Rows from block 8 of a small image classifier, named by matrix and row number. Rows with one number belong to one channel. Each number is 50 + 10 x the weight over its row's rms, rounded and kept within 0 to 99. All counts start at 0. After the name is the row's rms in percent of the matrix's.
After each channel's rows are labels from the 100 images, of 14848, where the channel reaches its highest value: "strongest on" is what is common among them. Only what is clearly more common there than usual is listed. The data: made-up waving flags.
# convs0: first 3x3 conv (model.blocks.8.convs.0.weight, 96x96x3x3, each kernel summed), inputs 0-95
# convs1: second 3x3 conv (model.blocks.8.convs.1.weight, 96x96x3x3, transposed, each kernel summed), outputs 0-95

convs0.21 104:40 34 44 67 44 49 64 48 49 59 47 30 60 33 48 38 39 51 48 42 54 35 58 56 40 49 41 45 47 71 35 46 43 59 48 25 64 47 23 45 53 46 64 41 52 57 44 54 54 70 60 48 58 61 54 44 49 42 30 49 54 65 51 49 52 51 49 52 45 43 43 54 69 35 47 51 24 65 51 58 49 52 56 44 50 42 31 60 49 48 57 55 42 45 49 35
convs1.21 102:53 23 46 45 46 50 32 36 53 46 51 53 34 38 42 38 57 58 52 52 37 32 58 24 51 38 50 39 63 22 41 68 46 57 54 34 50 55 44 56 52 52 56 49 47 75 49 50 52 51 53 44 56 39 48 45 65 47 55 54 59 54 43 45 47 40 42 53 38 50 40 46 49 53 54 34 67 58 50 41 46 53 30 61 35 49 56 49 77 54 48 44 48 55 51 47
strongest on: three vertical bands

convs0.86 100:51 48 66 64 56 43 39 52 59 67 61 39 47 46 39 36 59 57 55 57 48 43 26 55 44 39 27 57 48 38 43 39 52 59 58 55 59 53 48 57 50 63 35 55 30 46 66 60 56 51 43 66 58 57 54 55 56 46 41 25 46 41 32 58 55 46 42 50 48 47 57 48 65 47 62 35 52 52 43 37 52 41 60 18 60 46 40 50 49 49 51 48 66 57 44 44
convs1.86 088:33 53 59 51 52 46 35 53 53 60 62 36 59 50 44 44 51 45 47 51 53 33 64 43 40 62 44 32 66 30 49 38 57 39 71 33 45 51 50 59 57 47 65 35 61 48 58 36 45 42 42 59 53 39 44 45 62 43 40 48 45 65 39 50 46 25 46 44 53 35 64 44 52 62 40 45 50 39 51 45 45 61 44 34 47 32 51 53 59 39 51 35 64 48 44 70
strongest on: two vertical bands

convs0.56 126:44 43 45 56 59 30 64 65 39 52 52 49 49 51 58 60 49 56 54 45 34 62 39 42 49 50 80 54 36 47 34 51 52 44 57 54 59 45 42 53 51 38 49 47 41 53 50 57 50 54 37 51 59 49 65 53 44 26 48 42 62 61 60 52 42 28 36 44 22 49 60 42 45 47 56 34 46 59 57 68 44 42 53 56 46 39 44 55 64 38 42 79 53 49 49 51
convs1.56 115:30 53 41 40 43 38 61 46 53 39 63 45 49 53 43 68 58 45 36 50 61 33 73 31 50 45 62 49 53 41 52 48 38 51 55 45 36 56 58 63 54 34 59 34 46 61 34 44 44 39 35 57 52 69 43 49 46 54 60 41 38 67 40 45 37 34 47 53 42 53 42 48 64 54 51 51 53 68 62 34 62 61 37 52 47 45 66 41 46 47 51 62 49 41 54 37
strongest on: diagonal split; triangle at the hoist

convs0.83 094:59 44 39 51 33 41 50 82 62 49 51 48 62 55 56 63 49 35 60 51 48 33 48 49 43 33 59 47 37 36 62 37 52 26 35 54 45 39 43 53 34 47 62 52 51 31 43 45 37 45 44 48 54 47 62 42 46 47 50 54 53 49 42 58 38 52 38 56 39 36 56 45 43 30 45 60 49 39 46 49 56 41 51 55 40 43 35 58 62 46 32 54 27 48 46 63
convs1.83 116:39 42 30 55 30 54 35 57 45 50 51 62 38 57 57 72 45 47 22 64 46 60 47 42 38 44 50 54 41 75 63 35 45 45 51 49 42 46 59 48 54 52 44 45 62 34 52 58 57 44 64 49 52 76 54 50 48 47 46 27 46 48 51 55 52 45 46 42 58 50 36 50 44 56 51 53 50 31 45 42 46 54 32 58 40 57 54 43 58 56 45 79 50 43 53 49
strongest on: two vertical bands; quarters

convs0.58 095:34 60 65 62 51 46 74 41 37 44 56 54 42 60 59 29 52 51 46 59 51 51 39 50 67 47 14 51 59 42 42 44 47 44 45 44 57 54 47 45 38 59 54 55 44 53 50 61 40 64 39 47 59 49 56 40 62 49 51 57 37 65 56 41 49 41 44 44 70 52 55 58 51 38 36 47 49 30 37 42 41 47 49 44 46 55 41 48 35 41 54 23 58 43 52 61
convs1.58 099:63 46 65 45 64 63 43 50 41 47 40 44 54 51 67 36 65 49 67 43 55 49 47 55 15 58 54 51 69 62 48 44 49 49 54 49 54 50 62 57 48 66 49 65 44 49 53 73 52 64 40 52 56 47 48 60 66 50 53 63 39 46 41 52 67 34 50 39 44 49 70 50 38 45 54 58 42 41 46 50 59 62 42 54 56 51 41 49 40 58 68 24 46 50 47 38
strongest on: diagonal split

convs0.17 080:57 49 46 34 37 54 42 60 50 48 36 33 59 53 38 61 40 52 48 29 51 38 53 58 43 45 47 66 61 59 46 45 51 40 41 63 33 56 51 45 38 48 73 44 45 49 34 49 39 46 47 52 31 43 74 55 56 46 38 52 55 45 40 39 58 40 38 51 52 42 49 39 45 44 58 43 52 54 42 26 45 35 43 42 34 42 38 47 54 43 47 46 23 34 36 48
convs1.17 090:46 63 56 50 59 60 51 58 44 75 60 54 40 46 69 57 54 55 34 55 53 61 44 60 56 58 31 40 41 37 61 45 24 61 53 51 44 71 46 52 51 64 53 52 46 50 46 45 55 48 58 43 50 56 54 52 44 50 39 55 37 42 52 53 55 66 54 51 60 40 52 57 32 50 63 49 49 51 49 84 64 38 39 74 47 37 34 59 56 57 48 49 60 46 56 62
strongest on: diagonal split; triangle at the hoist

convs0.7 089:54 46 44 57 46 45 73 49 47 28 36 47 43 48 43 47 47 48 50 40 56 74 39 40 48 77 51 41 58 48 46 56 44 43 56 45 36 50 66 58 53 49 45 42 52 43 31 51 50 47 54 35 48 30 65 35 55 48 44 46 46 46 53 78 40 33 57 54 43 43 44 35 51 45 40 41 47 31 54 35 47 30 57 45 62 55 49 43 54 52 35 43 48 49 39 33
convs1.7 103:52 53 45 51 48 47 64 60 45 41 43 42 43 54 51 62 59 50 55 45 62 56 59 56 28 37 70 60 52 50 44 62 41 55 51 49 61 45 53 68 44 51 54 56 58 37 46 71 67 49 54 25 52 60 39 56 40 57 38 44 43 32 52 63 46 49 55 36 38 68 46 52 52 33 55 60 45 56 47 71 61 56 58 80 44 58 53 42 40 49 53 47 30 46 66 43
strongest on: diagonal split; flower

convs0.9 084:63 63 47 57 53 42 55 28 52 36 44 51 44 21 63 35 55 52 44 64 34 66 56 42 46 55 59 50 59 60 43 69 38 34 41 56 36 43 47 58 51 34 56 63 59 51 45 64 54 47 64 70 50 40 53 44 52 51 61 37 50 47 49 57 67 29 44 39 42 58 53 70 43 41 50 48 64 41 68 55 48 56 64 51 51 41 41 41 54 48 51 43 53 44 48 44
convs1.9 118:81 33 67 49 50 49 45 33 37 36 45 52 57 54 64 42 48 33 40 45 38 51 54 44 58 40 45 51 48 47 52 62 38 56 50 53 41 44 59 38 59 35 13 40 49 47 43 57 37 41 64 52 43 39 57 55 29 49 45 38 39 43 44 57 38 40 60 53 52 43 50 49 59 55 42 36 45 57 57 51 50 49 64 44 53 42 53 47 44 45 52 46 67 44 47 30
strongest on: offset cross

convs0.65 110:48 69 36 49 52 58 50 52 46 59 44 55 45 47 36 65 36 46 40 42 49 77 45 70 62 42 36 59 40 60 33 58 46 46 74 59 51 48 29 57 52 49 43 53 59 34 37 45 58 37 40 46 49 49 40 49 49 38 59 49 47 43 48 48 51 37 38 55 53 34 42 39 76 38 38 46 57 45 48 45 48 42 49 65 59 73 42 59 51 41 41 60 49 54 60 43
convs1.65 092:35 66 66 52 48 46 46 60 44 44 81 42 54 59 38 56 51 56 53 44 49 36 65 47 71 40 45 48 69 41 49 52 51 46 28 48 33 50 48 48 64 52 39 50 39 72 47 50 50 30 34 43 43 65 46 41 55 46 40 47 45 61 43 51 57 43 57 48 50 39 48 43 65 47 55 56 38 72 46 52 56 57 40 50 62 54 45 62 45 52 53 62 48 37 70 36
strongest on: diagonal split

convs0.31 088:58 48 47 47 61 30 53 62 52 38 63 45 45 40 50 46 41 60 82 45 51 50 43 47 45 44 50 47 57 50 48 32 36 33 41 40 47 44 56 42 40 45 49 40 39 35 53 50 52 56 43 53 43 44 51 51 48 58 58 42 51 36 39 36 53 29 55 41 66 47 49 69 64 52 44 57 50 53 56 39 49 38 45 49 47 48 39 66 80 43 46 32 56 78 45 46
convs1.31 119:61 52 51 47 45 49 14 64 50 68 57 51 38 57 52 47 50 40 32 52 52 50 55 48 49 47 69 52 52 59 49 46 68 43 40 42 53 57 43 57 52 51 54 24 56 46 41 68 38 49 54 60 59 37 62 57 52 50 50 24 45 37 56 57 59 54 39 53 47 55 36 50 49 46 52 49 41 51 47 45 56 51 42 51 54 32 36 49 73 48 53 80 59 39 45 49
strongest on: two vertical bands

convs0.85 106:46 36 55 52 46 45 85 42 43 48 58 70 41 38 58 48 48 36 36 59 48 53 35 44 37 63 44 54 55 45 73 61 52 55 53 37 45 35 56 51 31 57 53 44 45 48 39 47 38 39 58 44 39 47 38 20 55 52 53 37 48 32 48 44 64 51 52 68 58 57 40 47 54 51 46 42 60 46 39 32 43 42 53 44 50 51 52 45 54 53 41 58 49 42 43 36
convs1.85 087:55 63 44 49 59 67 56 49 30 54 56 52 38 59 59 42 57 37 58 46 42 72 40 44 41 49 67 52 52 40 49 66 31 46 52 46 79 53 45 58 39 66 51 62 33 59 58 54 66 42 41 47 59 38 64 57 59 51 52 50 47 55 33 47 57 53 47 49 53 50 78 43 42 51 63 55 57 58 54 40 57 46 77 52 57 64 57 44 51 58 48 51 47 44 41 57
strongest on: diagonal split

convs0.20 083:41 61 49 44 46 31 49 45 55 63 60 61 63 53 50 49 46 38 45 55 40 53 51 56 36 45 33 50 46 41 45 49 34 36 49 36 43 51 60 41 59 55 53 36 72 55 60 40 46 60 66 35 57 37 53 54 38 59 53 38 46 34 41 29 33 36 53 42 50 46 49 59 25 47 61 46 50 46 58 60 56 60 55 25 55 36 42 42 35 51 42 35 57 40 52 51
convs1.20 110:61 54 51 43 57 59 44 48 49 22 54 32 55 57 71 48 54 59 39 55 55 43 55 54 35 54 54 51 62 26 42 50 44 52 47 47 55 50 34 61 37 54 40 56 46 56 44 45 51 42 50 23 39 54 50 42 52 51 37 54 57 37 52 55 50 53 42 47 45 63 56 37 50 39 50 41 54 42 56 86 46 44 51 75 33 36 40 61 46 45 44 40 50 52 38 55
strongest on: diagonal split

convs0.4 095:45 34 48 61 55 51 41 45 53 50 50 54 66 44 30 65 46 49 46 41 45 44 40 44 63 60 53 34 47 49 45 71 39 53 56 59 45 48 35 56 62 41 42 44 19 40 74 63 46 50 63 43 39 44 60 55 34 60 45 45 53 62 50 38 52 31 42 55 64 52 45 55 53 44 34 53 57 45 31 64 56 37 52 58 45 45 52 28 56 36 52 51 51 44 38 62
convs1.4 092:55 50 64 46 49 63 46 62 48 55 67 49 26 72 41 56 53 60 41 43 55 51 47 36 51 44 44 62 59 66 40 62 39 53 38 36 46 55 59 37 59 56 40 31 55 38 51 40 42 70 41 63 75 46 48 53 45 59 57 53 51 53 48 45 35 39 32 33 45 54 34 45 83 51 47 58 56 59 48 36 60 49 49 53 53 52 54 41 48 51 46 45 56 50 55 49
strongest on: two vertical bands

convs0.57 103:56 51 61 59 43 65 42 64 42 44 36 47 69 49 52 51 37 44 53 62 58 50 57 58 65 40 62 46 48 50 43 38 27 47 47 46 63 32 58 52 47 53 56 45 50 33 46 37 65 47 46 36 41 42 46 52 75 55 60 38 44 39 38 34 35 47 55 39 55 57 46 51 44 43 53 46 45 27 44 30 61 29 54 34 55 61 35 37 54 55 61 48 45 49 41 54
convs1.57 103:37 51 51 47 31 63 59 47 56 62 52 69 51 54 48 42 47 47 31 49 59 29 31 67 64 65 68 48 50 50 65 29 68 46 37 53 45 42 47 53 39 47 67 54 51 56 60 57 55 63 39 41 40 76 52 54 46 56 49 52 43 48 40 49 61 56 57 52 54 45 40 61 48 56 57 50 35 43 58 50 48 50 42 51 64 47 50 56 46 50 35 80 49 37 42 50
strongest on: two vertical bands; circle

convs0.29 103:67 47 24 51 46 71 59 48 52 44 49 35 54 58 48 41 60 50 48 69 46 35 48 48 68 42 43 51 56 47 42 60 49 61 35 25 55 45 32 50 57 46 47 54 56 36 49 40 49 60 47 42 56 45 66 57 43 33 51 44 56 58 58 45 59 46 51 47 48 45 31 48 50 32 41 38 31 34 39 51 43 48 56 47 43 59 55 37 64 35 58 40 66 40 33 53
convs1.29 107:36 25 50 56 40 56 37 68 52 53 51 49 49 40 39 53 59 42 49 32 39 49 51 66 55 59 52 58 53 43 60 66 41 48 49 50 52 56 50 36 48 56 49 37 55 35 58 63 36 59 52 29 44 62 53 61 52 60 38 35 51 57 61 60 34 60 38 46 53 29 40 45 42 53 65 41 66 49 47 45 47 40 38 51 49 57 61 42 79 36 56 54 44 59 63 54
strongest on: two vertical bands; three vertical bands